Weights of a small class-conditioned image flow-matching model: 32-pixel images, norm layernorm.
Rows from block 3 of a small class-conditioned image flow-matching model, named by matrix and row number. Rows with one number within an expert belong to one neuron, the router's apart. Each number is 128 + 32 x the weight over its row's rms, rounded and kept within 0 to 255. All counts start at 0. Numbers have three digits each.
Before each expert's rows are labels from the 100 images, of 14976 (inputs lightly noised), where the router gives the expert most weight on average: "peak on" is the class under the peak. Only what is clearly more common there than usual is listed. The data: drawings of small networks of dots and links.
# router: slot weights (model.blocks.3.mlp.router.weight, 32x128, trained with AdamW), inputs 0-127
# gate: expert gate (model.blocks.3.mlp.gate, 16x64x128), inputs 0-127
# up: expert up (model.blocks.3.mlp.up, 16x64x128), inputs 0-127
# down: expert down (model.blocks.3.mlp.down, 16x128x64, transposed), outputs 0-127

# expert 1
peak on: link
router.2:136062140150144114162144078088118153116172073076133134101110099143140130054154144179139096083102120137155134141139132129121128109093117142059141131173167114196084110150088189129208126093113097165124105069135134120185116075142110106193159175127075121097173152116167134166128136196111143134115146196122122129132131146129096116093154122188127128163105129084154188130162172126096117182149
router.3:095089185156148089144119115103159161150140078122126090039097107134113201110166130179085088144137098095139120105122106119170150094170098148065135144139129156079123111113123119087205147102146192069145128102140119082104070132118147197133071147137108152170165132101114141128160155186105132149104139144130130082165161198145129119084134117114125144108102102098076143135062147159075137162160
gate.0:121125090153119141168154135140139165091127180095135130149130152130196068107121144119118171143115061116123138154152115120140116111110124133106128108110120058144110119155150194103123094173209126167130160100115125095123146100068097170086111174140126088067104129065125148082141101115117124145181174134121100203142064128132128176109071141181102097210121109120176143062133103127147086186109
up.0:127121073121154082124108147079139146120116098139123123084147175094099137204127145131139094143121206097103140159123125066135128149148135068148103149133147149131129160154177126131089142077100117152121140093083144152205152126152162125148121097152134175147132174101157131176117163088079127125105120106077165108075116095135097033106162089161158101111235190145115162141089147138102167097143
down.0:080110115136085103090072224133154138151151172092151132176179147104166113177131145134181113115159082120116164114121097151201094158130094167112039081163110158137149095117165160113130142128100151183127105108100162153115102110119084143175119095162106146185171182102092089165094123104128098109159152164093133147142101080131128208116111148128116133123068099100098105106140120152134080126088
gate.1:118150115133195131141091134140149166100049185133140122136088148099151098106153050125105171141062066212123081128121141139102154152090133128214181179083086089204140151107096155140132149127118129162115080140169164132136127104116082169129128125074171082105088107131129086149080133106125089128179143113129092117145135134106102156155176115134155106128091156141167088127113129145157127139068
up.1:134163124111170196193109135132145153124142164134079138119168192133137092133107083142118153107116096182171058103152076046161156089128118136177128172130101135133143147144120093076121150058103120115140142125206164142124140069111103121129158107123169077111098115165137119116100093109178080140124169108137178075134122085119149175086134155052146094148082121071171113126151096145144139154149
down.1:155153151201130183099101154112155113122146115105197121103140116144188164158154116155127111151134171138129181165118121167196139144096140132095163113147192147111099137157149180121073112105188137106123151109091136056113075126124133100107071127117090184084159066068158171116106134094173181128179111162146123140102126172125124107142152113142107152036120143135132123141068160165091121144166
gate.2:056104133080062042103117118106116094100093123146114168170142132165150093120133151148145123100095106184127117153114174115125111096089177158044144145150140128185122089197199150123161154175096135138120188180131172175100145166086147120167086150100178102074153152138112123122105115081138110096092140127125154143063101167147138144135108102127126076114137148148161125161161071132137098099139
up.2:092125136145087078137112120147105095127066170161102155158132178130149062149161122131148151078110082166103058138128165105103161129086139154122159169096113119181131062193161122105152174178139117140138138177133138131037153127102128122097108156125213117071138101186084132120100105092174114080133114172087127112080091175123134156137113121120136112129080114186165138158139099157172120123158
down.2:183112087106100252143114090145147145121091088114061098074125106143044133066087117109114123118132149055121144135116166104131155117072101105234156162150145124121093139152125155138127123084126080131113111118144069127106126118153154135136143103148105144115164051107131158140123130099154147092130108112139129069152135121173114123163074104127123198132164153120161161100162157148095117155122
gate.3:113152089067144156199091049121183148137091082131124133104133160184133134103195136073124140147082118123105176071155113138143125120148115081154087128135155116174152119110079172119130151136162083107097178104129151166191116109190104141093173081134143090145076136133153134154093088105109117117118091118188131125163155113123140127115154114151097186144125151094145102172189161134157079083062
up.3:137131137196139138099132183034076142111155174155115102180107078130146157124130157199150111139114116125159098176104154131146119139083124147121175087109136170187084093162101134123081129138117143129190093156188153149166121096069143124129053137062107117120173141094158126129175092137166093152111182125099111134087112104114144118127108087095168084106104095125095088149105118159082146189148
down.3:115106117107144108188142112090076171172101104218140112117136157112109097118115152112107115176100090154141113112144143108153126119127085112123151117087115139154214144179138104111165129166111096079144168089142135146135120134123148119053093089092089159073066047148167125148093095051194121140115119114109134124174109168123116129074149090149110055133185169163084095137128116171122146120129
gate.4:160157204092110138101118135106144168088058099117145122126137126135058152114122093082073113129152124147138102157163102098166098168092112153116126160132155120073105063094154136064089132100176095149153108162113143194116180140108130191140090129111093090111132129149133140091173136132134080087095110157117177152115137206144161165166180121086106136117133129105148100104106173143118104172220
up.4:131188166100086145120111129144056144093119100192105132101160139097139113166116120093104113102153179168163124173133129143164100159162125099133123136124142100078169094133169082127094210135051153184077140182122148125112125112139109186127087104143145148124109089117115085091170168146199102075103138180121116088062070128136155091139142110087197158128118161097130099119117132150108130178148
down.4:053107102125108104113139167078145113133120124137096138170168156108139088117141138143168147116204100061058107072155106136150135103087094123113121115180166138180153137079145155120154089147120151093133120120179109155178123131149185109130121074124129174115116204131090130167025102105078111082207103110120122138115137155117142192110155102148084087093154095109097145093143138120113106100120
gate.5:116125162159125145192168159109113127122113076113214101120109192120119130182089072152092106130168099159120098154159151152140115145136109126114164168110112141147087117155113081159113128149174128109181171181146113095094104160155135137060124167171154084123098093166125078130148089068097115113092118082120115142104125094089158111181108112138077120129035186166191159159089110131114093131103
up.5:125106162134130146190172160104119091114124060100185089121130169134096144173091105163090091116160091167130128166151153142163103147122133138121110162078094142171097119156141099166081141168136132146169176113149117102105119148134137106050119191169166079117099085174108076110147121089072125123077116083129126159095115100097164125175113099153108104126029181153167178153087108165113098150129
down.5:127110160136133117061128176135164170176120188132075107101099061102093118089137172165147111167118210144129103093084162102114140151104124180146082025173118095104146156076109144104156125130157151118040107149148149118104101082159162075170134103129110146147138166118092152144150143153096155166199117125159149110118122086090086142140171099149117103126115139150114105128140152144193165121151
gate.6:130121097105157175131093146190154104154077095088092122091189203111123059086179159122134131080140131154117109102177143113131182109066119170103114135146150129181139093120135115132130025123140065150100094132148150166159180093145107124118120089118160109115103182057093139159143081140109157146153099134157107135169112109135171131154075131117078109167138109154173136114147195149127129165110
up.6:106131108115145165124114158193157121121069101105089123069158206127125091096178188135097126081124149163108099107163117125139121073079113150090128141143126133161091125154130113129160047126126090113075098144125169179134209119155106131122141095106182121111107178047129160156179084138114134139161116121129114132149103117145178129130065106106084095163146085154174141135108219161142130155112
down.6:110136139125165122109143106133120135114091123114135159111102180134127161056128101143100143156091158140140165139151159069069103108132101100138054132140139120187103137135123118112080142128121159133104172115093128041097118114151141089162117177111203131107077136142196134052110175155171114142100085165109126123129121151157135133112150100127153172150165207168150111143119010095114118091173
gate.7:151209165135055094086077174163115157129130145149153170123102073133159131112139130076104134110118129142142125102157199179124161151210072122122122151124070054070129134112149139090131135146154141144123111141100133168073146125100087219161136064135150103109111132106077087104119178156108109160120137130131099115131099092161158157156132120142141185153121077110167114107098169119131149136070
up.7:127085089092160192165157084107178117152106131080116090133129151135100149161147102158144108115225148120098136160089080072141141100083174178131101156082140151189127115109097105175122143145101086158164149121099109157126097124109159073079109150112094202128143134167171138121162092127107103079122118134188135142113175205137135088150121139143116137113059111135077162151127118138105104114201
down.7:125177101110147111137114118105168165152196123163128156128103087135175054155138139094185098063168164145071131073144137190101096091116124153101117094135102129075124107086149149145155136141110137160103152163147146155165096123053082127156111046119112192165121123107132169110140124126130137167152108127090152147113171138111094065060127123101119132134176066104113137076098140122150147178068

# expert 9
peak on: dot
router.18:128114127111162115164133129086116133153157103106140107121135150139124115098170158178122121133102132115107107113112151160124090096125096143090158112180147179143133129127024108088182113088157201131125092120200162107136139078131120065153161121103084121170153160105117154176112133144093105183184148092139108150137124138139130049085112110207138109138063048080175157121108120132084078160164
router.19:089090121120153106141140059102111128109116077091145135089105123130135145054138133152085125076110128153131151123123154123148152097143045141096129132147125172148112125123060140067196138057164130125115113105180148132188154057090104069177119160119066138092138144144136165141153163147114118141169139143139122152137094126173147118101134145212101094162090130117181178168129119162092106204116
gate.0:141128144090140202123087151075178129139103105134142122091177111137118081189081157118184134138175171123110196126110149094113128194114160125123096142082153109144159133111114096128116130174139106168179075061147112161160071132139154152112100150105172111107128116094149177087108086062130071100162131086208159103108158120179109133169087122116140161086113119164091145157072101118114095135144
up.0:107101068159146041122174171161101180124174129172160113126110118115093113089145163115088129089047088133160131108151126116135132080151101144116070165138128129102092128116216145129145132112139147127153182090098097151112188131120118124150084147152038190149131135129124137149151118177117120110125119156106188010158119105110102099106119084124132126138132140135180146136162101175132155103130
down.0:147092108115111100119142112113121110098116169169123113134125076080147079153164133122127148107183137102132108129149109141080073185041119173075186126132120142146125134083122129146138139119149119095150133084136052145128110166200154100189087108131135139108143094145156211138072159073116175131153142126134168068140137177093133129123152141102171119076109156164146148164110069175199182132118
gate.1:122147171095109092123134083133143105151148143144174128100168094144158148106110166117102144087151124144148088131105113082135198050164129139130148126139122145157085080142110095119178109168119080104093085143172131167163086101151087156130125088129189126106114112154163178125042102131080064183110198126105113152076159105146087115158084127135144138084119130145190127155116092195111154194149
up.1:090140116121066077165117185168125071107141134151153161092108141130124083069115133127129187091151145135153082133184099096112157076141127146128134154151120111179093140170193092109165121136123107074114140142152137118136102161161115154149158084119189138059114108178095134159066136124140097128085121178058108105072104136092118093118126129146081123107163189175155152166105133174099166158192
down.1:154159118153116185144119106125129153137098110075111157192131127140119148120094173159067094188169129117147121164081090165061077096137068125112120108108103100131126098118097173139129155105148121146108187109164109121132162139147139144100136149117106119212127131071146146159178172114121127110199115157166080206144140067135110084143159092088163121175148104102060097106157149109120148099062
gate.2:062128182110138160126132098126132104045067127181111169162048106130174095112107100125120132115143104113077106165161089128115130130155149099116128128124111109133139122154093157207091178078114142099091178147198109107080118129143171086146130073142179165089108097221101168146139120170163157139162135117106120147145112130120177151092126117114138085167180114139141135118083165145142119165079
up.2:166141106130113137123092112133159122150140123013155072133166170143091125182140122162133140171145083155130119132122079156112140177112143128161154155111124114127110160112181064092141090167095147173181051159153089119096145181103135136127167131078072091142093066135109122114111110084143077139140077178162122073152160135100132168189136153138142120102156145108095098170132101107153128067171
down.2:142162151198126124132123113132130116133108112118160157062118132158158104117163064155101147128144116188115120103171136158096122117088090137127145162108154160182130059097091141169164222118171172107121109123180135107150122044142123141130124098101195155143125134149143063106070108172146165128128110128087123140134064127170136125085068152218103144137114193190103124113150130149132109143125
gate.3:173113127153114146154160144121140149181145148065181108145138118126130074131123114096126158154182160089134176172123195145109100120105135157103142116158156108168122113162126127134169093130104154134156143067120063138072088134110107090092093133164042098130137107159114063143158129105075127103102101147133064109147206197088089142140158170118161183090116138178122173118137149095110094065130
up.3:032116130153114069094130130195122122129090101118148138105124167145149112112106107124101113090129119171136140114154089113125140067159125170136119214139097109141108130159160182181091116160101136088074094160152148186129175119110136169145096120113173123043138106143148161100161109104116161099115110135127101089086092086109179163121126125071079120137172155122173098117078176176140144199151
down.3:138080122109066118144151173135060129098145162102128119120152115170129187146153113090186123071115130115107165073165134096120154128141147074110099147111133137148097116150120074113134082143107143126142091134122115196122111148151135126154152088126210142111141181160091124136025152151114100220039130145142128085136090117103105145103111139123121158082086165149100116075121208112137154125121
gate.4:153084149125087110109137165107206099121130140096192147142077098129149096081090126177126149112103127102159132133130167165177121119096059160073157139163122122156134083131164138100175137131107112127151101126160080124107127160167119093058099171164107038109145113119158174160145176144069096132089144117092093134147192191075148106139096121077155152139148129114145147125092146126147152047158
up.4:143103149148080126109117169110187124145108143096192136136083122136137113048090135175119134099102145088164127135115173190159146122107118163053169155136113133176115094155162112132157135142098138094148096117148096120098131138138138104055098156174121027123143098103137146143144192141069103149097135144078081136156157184087133123136102125077185156138140144072140152156094162121141129057184
down.4:123140131156149121126137158113091134151148154181147133165147114150129115097142159144118086179100166116111086123076199120142119073142182060185139129115099131093163153169099082145076136146104138156113106117119144136163143089025132124144142134149064182135189131093115142115151120088192143145143087167144160127087146122133140104086101107151158044203090130113132179158114163139099109172074
gate.5:129170082093137085157126135158158130130160106141154102130159182060096148103118162041053127117153105159111138131110147100070136064136056141126146067159097109156101107159125092106169098147183125093138143174121146167157124154060031091160141150133130136168099084132117159142131164098124134123137162135136088147118113135122143117164163210149123139101092128143088136160116145148070143174167
up.5:146127114093114086129136094164125142114154078160114101089154170034108119105068147043091162144155134105120138137125188155088157105190128103112079092108113125174138109184144081145138109178118158088123164140119141175197125110090075141148125161173127110162087082124113129140150138119128148126147101150090069149101082100138129073160148151176137150142138117170128191150120125131047191145120
down.5:103099154122139172165178112163159087167090148131167084161141063130114165147153062109128143127079083081176107159113096118099160148082151176087158116095146168134097129151112178084164090105140126121133107145105119137073087178142145125112118158125145125108106157159143151169098207136138063181121134123125108081151149197114112163172175144102082119085071091113167142125078133154121125095196
gate.6:125174122164139086112174081164135151104131084118213163098137143090158156117152110099121178129144138124131172128162090133067115081123118122077096174119183100120082121100160162179147135125152062110095104126181063157106105102148060171099067147172110114106128135147156132107134131159126121077115109152180093171123081124056094143090141174088153163144118186182114171126109130159122136154120
up.6:123148134129140102108153118154134175092121109093219141113129171066129127128119074091131147094155143125129163154184100135086122105108162136100085202101209064133066127134149154188137157140107083145114093107172049184114085086166086164103092165153109096111122139128167130109125114132146094091114109136198097130153094136070112151078136156114152155142146171145124190119089150137139149131159
down.6:182158097117115068163157110087142122116149156080129103163104068150148152136138117100152109142117142125135118164121178122154152100088070137094192126120124161076105153107121168110112135106168136097145152126151132101115179150064147141191118178135104118091173116144127141180119208132151125154126167113129161223088211071104092055139140117152144111147123131072124116197171143159112157118149
gate.7:142157170127130156132143162076147089132148156084137131138172086172105104130158134082168099131141106126151144157114096130141122160141173163124127141110200159128103036083089067164147138133135056130148108146110083128138118129114102129084045151101118098094146122133161156080145095121124095153129125140177128177132152189112108138104124227135135150061055131084094109187128167126162120175156
up.7:158154149158114158118090143094126104076144127124124097127182090142151101122111114078127119106111105150134121183148093163113158140136180183128162130079162150138122063141084123130149141155110075112105135121161058126153163095154135154113051137131113154039141108109118137101207101173130096154152155142158114130172147137082094129138097218147172154055125121070053104146142137087149147174149
down.7:094136087089094101131116104114072123107100159136117084124072169118148169093085120124125176135143123111079189137126154133102062103133141077090123125152086106102112206165161190114040099127105097098156107120161125149142122146135137140149166105070167153159173144142110167126156112120137190102118107119106085086074177086174129143098171110153143144162131120169066203133114091130158184116118

# expert 6
peak on: dot
router.12:134108124152156107151109097161139153102106062069134105122151154097139082042156140145101133094113164141141108133121166168105095094116084135085113155121133159199083080151067162133175094091121110132104079105174127161175145090125090108165152187132111087099093144093150153178135156154099138151189149145160085166160115118115156135137139129177149135130064144098187185173101182128099115183154
router.13:137125126091122101135156132124131175143158090111146115085102159105121114087158100127080125165097104156132080111117147118121077095167093182030152117150111142124127152115049145094194126086159158128170093098155134124148132103096138102097114140120122074171150151107145155162133142148135094194161176143102106109162174180135151080087097114155126146111078028129200187102101120154142086123169
gate.0:143066099098160149082061174112173171077126135128096120154138164138126101139112048150198090144078200136088078153079093066148125199119167114089149164098157116158177122160067121120127138122165154112123120109169097102098132142110197162144171139121099100066114132142146092147157141138105102153128139147113145135067164144099120174124127110145119143128083108150180143121141106144164154081083
up.0:101140125131134073136190099192061127143164107155101125156121063126135151133148149159125148132145043166156116126196152183130148048152097128215124098125125104106112147108196065114147121130097118133063127155123159086139161103159095075105112088129133149174151114113136142149089115128125159097135068130113084127148085146180150103153138117187147140158167127144179096094132166107121093146079
down.0:184120083176156114100118148100136079109082151091169169094147112142130162157092087130078152145133086061137156124101123157122123210133113198079141140108116128110138117110111139112150080097171115075135139098172101162094129122127153167156136191187136145131146142115140166202118130132088103129141135078094127158136160130127140113100126216094170169091125136096077131136090133142224170136172
gate.1:128109109197073096076148145170067080119146142163142135203072192148083113156131109094105132160175121158147149143180122066160133168100195104174129091105117114168122115115104138111124192105163137130151112101166149133121111092170116184082075113102191106144063137143072108143087136082089120151080134100120135110141139094126092116135199161112137131133093109169151117141142134150102091155157
up.1:100117115142087162095116074130160110161082131097154144170077143133141132121125100115074211162129023152132105125106095162130175172103140131141182150158083099099080080129174092116134149139125210111183109121185117168104129156079180179169125112167147143112110080114077100113083125108120133076163184138150117116113126147109150110123158090114115090099138144127132112135078115120140165178181
down.1:102121139136106153146149095100159185160078097135121171140176126121151098155122054126068103116084143210115135157091095117151102137099160127195150202134125116180131160142114126133099105116139164151173097162159114060185161146107172131102144138104118161109146120120162168161100144153126190115146107201181135118114120088183125162120100098192100128089096197139183082138112123098098114121120
gate.2:142129113121113146056113165109139189134121112091193113113135120117203164129090161173132155069170104118153167088099140073103115074109177115076058076122152130118135121217153120121159156109161107092128121208113119171076166111179092129128178101151136130101077147119119165123109146125146190090119165097157152094147130130152113144144169113143123109112114127046128153111116125188115121102101
up.2:089131163130137128209141114173147080132071115144093120121147141116063065084172084073086106136109160146090092160149124158147124146149046141148204183139119115146118094074076141156127109129135140150126118064175140080164103151065127115147100140115147098128150115111125096140112112126123105141157092163161069178121110155078177154122083150119138173135125163192148108156105154077131122175166
down.2:143125096164149145057093114148133160118142116063134129094147119132162119113081164145100150144143099110140151136126155104126160110130219105107057105122148131145176128127181125135172133152161158102175119204120057098118180081124134161116109135067093164098102125178129150139098096105090147152168180128144177106155207072156099130160169115122099101108167118064140114091147074174172106118125
gate.3:020115085148104163162110157102140079148119153125203193152083139104197143113170138093119186065136128123097189162133099094148174126098119175122140191134161141152113106136153124128165160136173123074076131141135143143164132099132104130119090082146100143100166096110169131089140143106155131062101103119108108093098080106053088132152115138094127129165165157170186117122113153152114130135109
up.3:073120155131147188111099151105137066160060157047121147156151161107123192127055159146093145096110174208105100158120119086085161123142143182116142115172140121153111155105060086111151096130092171051141066163169141119090123137127105090157158137100096130101182129129100151125120161119145126161119115129134101142151121161157167151102161112116038128136101145177130116118168110147137169108123
down.3:186151113118123142123133173185102181110154107180177139094101153155172104064095128113167102159173123138126109115118153153051101120043087140098127089147138106166138130123147141116108131150105121163127150090090068110174148139145134143018108169169168151144069159129167096196109124096136099129096131133088130120109085136113123096109119151129190198095154159095124147102089124081096119135150
gate.4:129171181165107101125136118106145158150166119191172132126105119117133130118127152148121146146144171102102094085139158116159127086122132085124169116183107119132117048123095074086147182078166164096106095099124096109045131156140173158181104115165181191196143123117076103106152066122129134116141122148150093118096072204179165102106132133147156156094096094113136076099077143116115135175107
up.4:149032114106112146112150142122117094134093145103062078193159119140079150111178096127142133126159104185195166173115062133080131199089121163110065097100151125103088158130124141128106100133181097189146117160151150186158152110120135139111101128119111074032114102147130150140107163133106074093134146068095168134123191104157129166149144107106110113119121133130116150136178143154150134138138
down.4:150176109175105111155136118152161143160160083127165140088115104151108093113135083175128120153111156157071175126112143139204168071142138117173193119149119131127172121107126125095128146131051164124191133142187072156093118120156145119207086138125122130164125159113066099129154109143113218171122135135153095149139100117102139123124077139145111134096061115176229158096105134134125120109124
gate.5:073102114144116095167111149097106159138158104151118071149112109110175063136138165118118145169106123160108147095132131153146141165103081095109169078026127154139110141146136198109056164144088127137052160143124140123137107084126173139098121140093130188077146105148148125181121106132164151170127158100136074143140132152133125116117083108130150087172115102143196099101094169180129042166158
up.5:112117147176129114164114181171118171144153103154126077144130136099176078128149110144109182128062151172128116128125091176145124168076102096183135101048129139118128104160089199144073127141112093172036139155081141143137153117165111148105134143107099143066152134162111119137095102172148079147063134098139071148106125162159155117091100133116132134109143152099194114112135192121138052138145
down.5:061156171099128075123125102162172125123126139102104116083176083070094127140133063126112132106122118162174173101120126112172125150146141146097156103152166114174169130067151107085149138102129150125172168120074114155121148130175117125138097080111130075156107134080168160124119178123117149077112155144151088056119127138115092123187204094071082189112074134120130146134135082130122208108168
gate.6:202169112096131140079093137172079153146119102095214107174145134108146120116123157103113138164139097151123113186181127172151152116159116144130173145085106115093113095089192124126118157188145139070121090201133099136103164134119137120102114137098206153134109085112111059131076119105167118088153085145131136154138146150123126191060107105128066114164132102135101069112063148119123145162146
up.6:081103133145122100124193146094176110131150168134071146093160083145125149159126110128125137126083166118152134108092113076115095086096104104111094110143138160151092191155087106112119051094118120181123149049104132130158087105151072101176143142169069096115162160145148228119173138139108164194104157092127146108109111151146109088184145131140182133113109153125160185136191116165106134128116
down.6:130148064132144230142138130163139167132114076151136150137160130159155142098139148168157094081169138127065068166141091180131156113139132099183135125169076172113102124102176099115093064114137101099148105122081123050156116148157114111113153076101133093138152080116114104150138062123100160161132112120172106214159109181105173115161089127106082089108132138140136132102087167157135148138101
gate.7:120144133102129097133075105078145063160123112179113124137140103126153100139134084155173144132139128139104071057135126160099145096097141130151132150131128131147115087197138141128138159090167182122156106147164063146054098157080137164119155128126207154152158096148143056122142111116173097039124116100193115123066134176178116138089138127123159100132134101158203084090103138155139121159166
up.7:139146165133099121130097131122124108088109141102125151139186077161114141115140047165117142102129151125162081108072130117116188126138134188174180196105090113106123174157147089174129074142127088132122083122138093135107152202158122094093122110057183150112115075136117170132103094156145115132096090093191113108124186109120117158095102101104193125100188174080139114165091140166131123126188
down.7:125128142170096157102115117154201100176068162123196181143092152117107107133151176127153148128134105112104113136152117131122093173093171078063158096128088117154108103090125137138142205091157146108129128097175104111144116087168179169180129149130063063150144176130094119099092221157103123162163127104112132101068159156129080134176144097140095171088127106143129160134117126177120128147093

# expert 8
peak on: link
router.16:073132154114117130074098183151132125148082129125103100192107089173071139149106091146108147129108126211141121091101119123083093139111140101141118146169185139151094177108193160132114088161170084116120108079105050167102105160162134165125114159120228145139117078189148148134157157130128099106100110096143117052157144105106139162168137156076110152141104140136177136084140113118156136105170
router.17:132141133111121131110064184168124126120101148114108075185120139137065161125117087129116145090147153222121143105130101096112085139095143138146102138166160128133102169136179181088084100098180107144123112090101108173124130194132164164077155160104185116134112086210124125150131164095119128126092129072115124044131124098091176151155171136088108141152100108168168117055120126141147174134168
gate.0:102153164079125133174128087110105067148083098077103176078107110142149116156132098136106150131150088181129154138153142148138136165172115140122145140166122081128116103129128126119117151079167177170114146231183122128127142086100183126164124040147133100084123148141124064122094132153123089118099177129167083127142136174114097161073149097135095133145143101070124110140090090118104142180221
up.0:087137135158091085099136103114121080135114134128106101134199113110126116147145130155114104100130097109111125156163139112166096160226097143110132134206114139100144098119136139086195167111151210145140114139181124128097136131060155134184095060117134109081159134112112079072135125102100076107132105119179165129130102133146126170155167120139081133082203135098169110177129050153112112174106
down.0:142183133093144121168148088133154142173040162106108106153133152143126121125126096107043187104141125178156074080192068146109134092092168148165135162075116141179167128134097104177132114140145094130107105166142117117130148158145135120072141162147177132119119149162128107143107172131190118143155113147110063116149119132118130173147133208139076128096124078177146116100115159091175127150210
gate.1:140129054071151138140169143104165134127151099132168109169116081141130122153100101089105115150090162094086148107162173126081097172172165092146071124077171071149128149133171125145144073105146140169186193139162103146168118153144112138145081147137109134095098126127160109135088118098129083096128136174147157183059128154125086168094145083069174095094083184145147133117144092176126179119086
up.1:111126187152068113087056140123107209065179095126140155135130115096149137099157127059140144171153147151146170114160090119203172146149120107111202165120146100059133109171093143133157175096133143092103134134091161057147141072125149190147140071139115134132102122096172153097091093127158154083168090166123131113123081171141153115070093144158154141106128124129117130118152134121083122096132
down.1:112136156142116073111117096114126119113115126124088143102174100132084175179108142159173157149164041121110097164112119157154094108091109170114123153183079202112067155145124145106047094145117118135083116126177130099094119153138124106148099194127071081155149140102108098106137092144122128070127130072090164079173148114120104154176095028170115129108135132111149097083129108121080113150108
gate.2:087044156157087086204145107156105175161150129132157109106086127119155107116160097091097099162174082122126139163168086137093074113138159124116118175119114134135162076170073142130163096142145112089093110169102181129133112122199142170165103107204100086080180130086130155127077076105122143117156106155117140163122139165174076120157110147139116193094134152136169120137135144116142091107073
up.2:088041146150116079177144117136098193165127119162185096114072163110170091136137091088070125123152115158128150168178101141106104092134141126139145192143107140160165084156083111133165080116139107121105120154107151100127118111188140165161102081189088127062132140101108152133048094114131151134144080172140153181145126169189081098157107125133106174092149127165155104125097171145127099122105
down.2:121077119103118085112125131111097113167127181228186157100104099164163140105110163081047080150127113156088196163201111101051133133161112155107176091136082132197161122115123192164108086106107142106149131118126173142129129102129160122105137087187150153084156167104097188105115141126133171130153128125139132174077154142149089108111132154141136121143123095125155162141124135137130180104174
gate.3:075113162134186153147168136134133135058141177102109190181184095124095114158149197158103139121147141144167120119118072100142154130173137109124073081165108131172190111131143116116086082173105127093111111117153105175097116141083104155117158125140074133104155162088050136091090101104134075139114124132191065120100135145078129143098181126140158121183163112088082192122118135158149112142131
up.3:147117076144045105114145140094108095227139056110148079054095149113176145097107087127126138091153113097121150148167185120107071121123115126148154140122142137107067139132075118109113183086143148155132096118148147122151181146158144065155101116123147110114149156156139113148142150122111151175144128109131165120143208110205110094161094123079098158118134144166127122116232161107121120127135
down.3:109132136088033140081106156103117098154085122184119133108109182126130135173102127119150061137126102150111122200202166096109143136182092134129139085169099125174144130070140140124117086142161120099143119190112095085102082130104190063146130172108143116137129197132143145096136095100090138095158157120171101121145121099162134143125073157168106165093070093136093127158162098092110093070110
gate.4:124136156146117102118126131107136143103107057092136105162192160059147126061153110096046173166108094125113112189103146169091093115112137200174111125115133135123143146159116137119101140052090155088134126105149127131177145117117089125223184168120134075126063119091182147145133120148125151110170142103104153176146103122123150091113129164164164182151141098114168073092116123080093126148132
up.4:115088149124138097191098131114135108166077059159114061124160093115149094167166149102077146106126156160134168075145129095108131142125143113173158095128175117125098106130066072088208209097104214084138124139118128152140103073124112173109120107121141121094105147107172134148117088100123170121148151136091137155121127144121145125120105174151074197109108121168172134163076194118119117156166
down.4:120102142109121165184102121124087151158176226134155182135056081200127134094144172168192103104145109119137127135157124120120159104104132095047139129100065152112077142175117118102232138171125119134099165144187125110119139105103130124107103099148088139148171118155076121083136111103156125169104119161147124129098091118125124147055138090118157115090154105164104158156144120140085085121113
gate.5:091105107131140153130142142118115094151110107126147142091133105113179070131088088130138079108046097124163138156091142128053165135202146096115120193124105144133161114130129093188132081144131074131118137126171117146113084165145123169178117109141203121141145160113117153140164143164122112083134131188197173145120194141135068123134103129132085193121089051094056148168112153123134102113130
up.5:126154182143147110120086171131169181112143136150123145173106132145079134064141171144095137149153161079080099102153092124116129134076105160162173028114185103128064115126117107143163105140099167113109131134148111176207153059102089093125137113091166170053125129104155117118135156121129168135100079097088128143080108139132176116094139162110173075135127171116125119102140160170154132194127
down.5:154085118178105125110084125106183082093133117089111102090129130103131169100122094123130157118163116162091123169095044103169100111075107181157053155104161122116136130125045146091107157038164159150113178077122157135100121144095138138133118150132061105142157092132110085135159077107110150131100132090094193104137168154101118143113156128125057051140154123136123133105107088139137175107127
gate.6:123117143087134124203169165192090140135108119153075108120112165166132066099170134110132076134134109096057162092160151139101089095106106134091128103072167102144190144143122105143186147154081132138142143143159132150108124111126151144127164094196117160072172097115161101094162098091122147109043130112163172133046124145107125122140108105108078117129141171181143150128067187142110148172116
up.6:133116068149137097152139070160135127139139088122155061114174142078156135148112109112133179140174141153120153188168086122127121171112128167182054140140148118138139176178105105046068077099205170123106112149124145179133110131197145161138123151114075098201101163114139159141095058125101118145114114114108173140137090107147104114138162084127151168148142119119115074096098136120161177104128
down.6:177154118116132153142111134168081147116168154148150127089110130127116052083171099143142102073115120115083113074115178092145121126174089072130166088115179135135116115081130165162119169159140108100176104137089172111128133160057132118119160082107149137085139164110147125110115100139185146160086105128131062118101181182079139092095089145073145150175101202180122174173114145146150136070135
gate.7:096147140121044070112170187159127141117088118150186161137168116102110037054099106111148156140112157075093155133152113184133089093109137110102157165129119144072104165158132129139142038131123167138162098082087137149142130127193124161120138148152112123099131137084145116162097129083111135171154150098174144129122102102130100098098158059161170199132152107131184114177140126152103109123121
up.7:098092116101158104116158069158109089148165145118038087119128096145124179184117139139159136140138133141124170084105164129145115156177147133107098123147164109157192133143138154113092112140147071145129165138181090089082078154086171095167099156100127138221116108145084140101142110127120063180092081104115176108109118127147134129177107165128123090138118142114120174089089136091203184178099
down.7:051136162148122083063124178082161140091119133135118138172145121194061067174091107140146144119105155121113152085170143140218109099137142166068123215125167088103146126063159098129116111118136172148118096116185125149121112141145180069161144106103098141097118101117113169104143141105105097157120141083155155075146135184169142152086199077128129129154109101119145134108129150151128117138134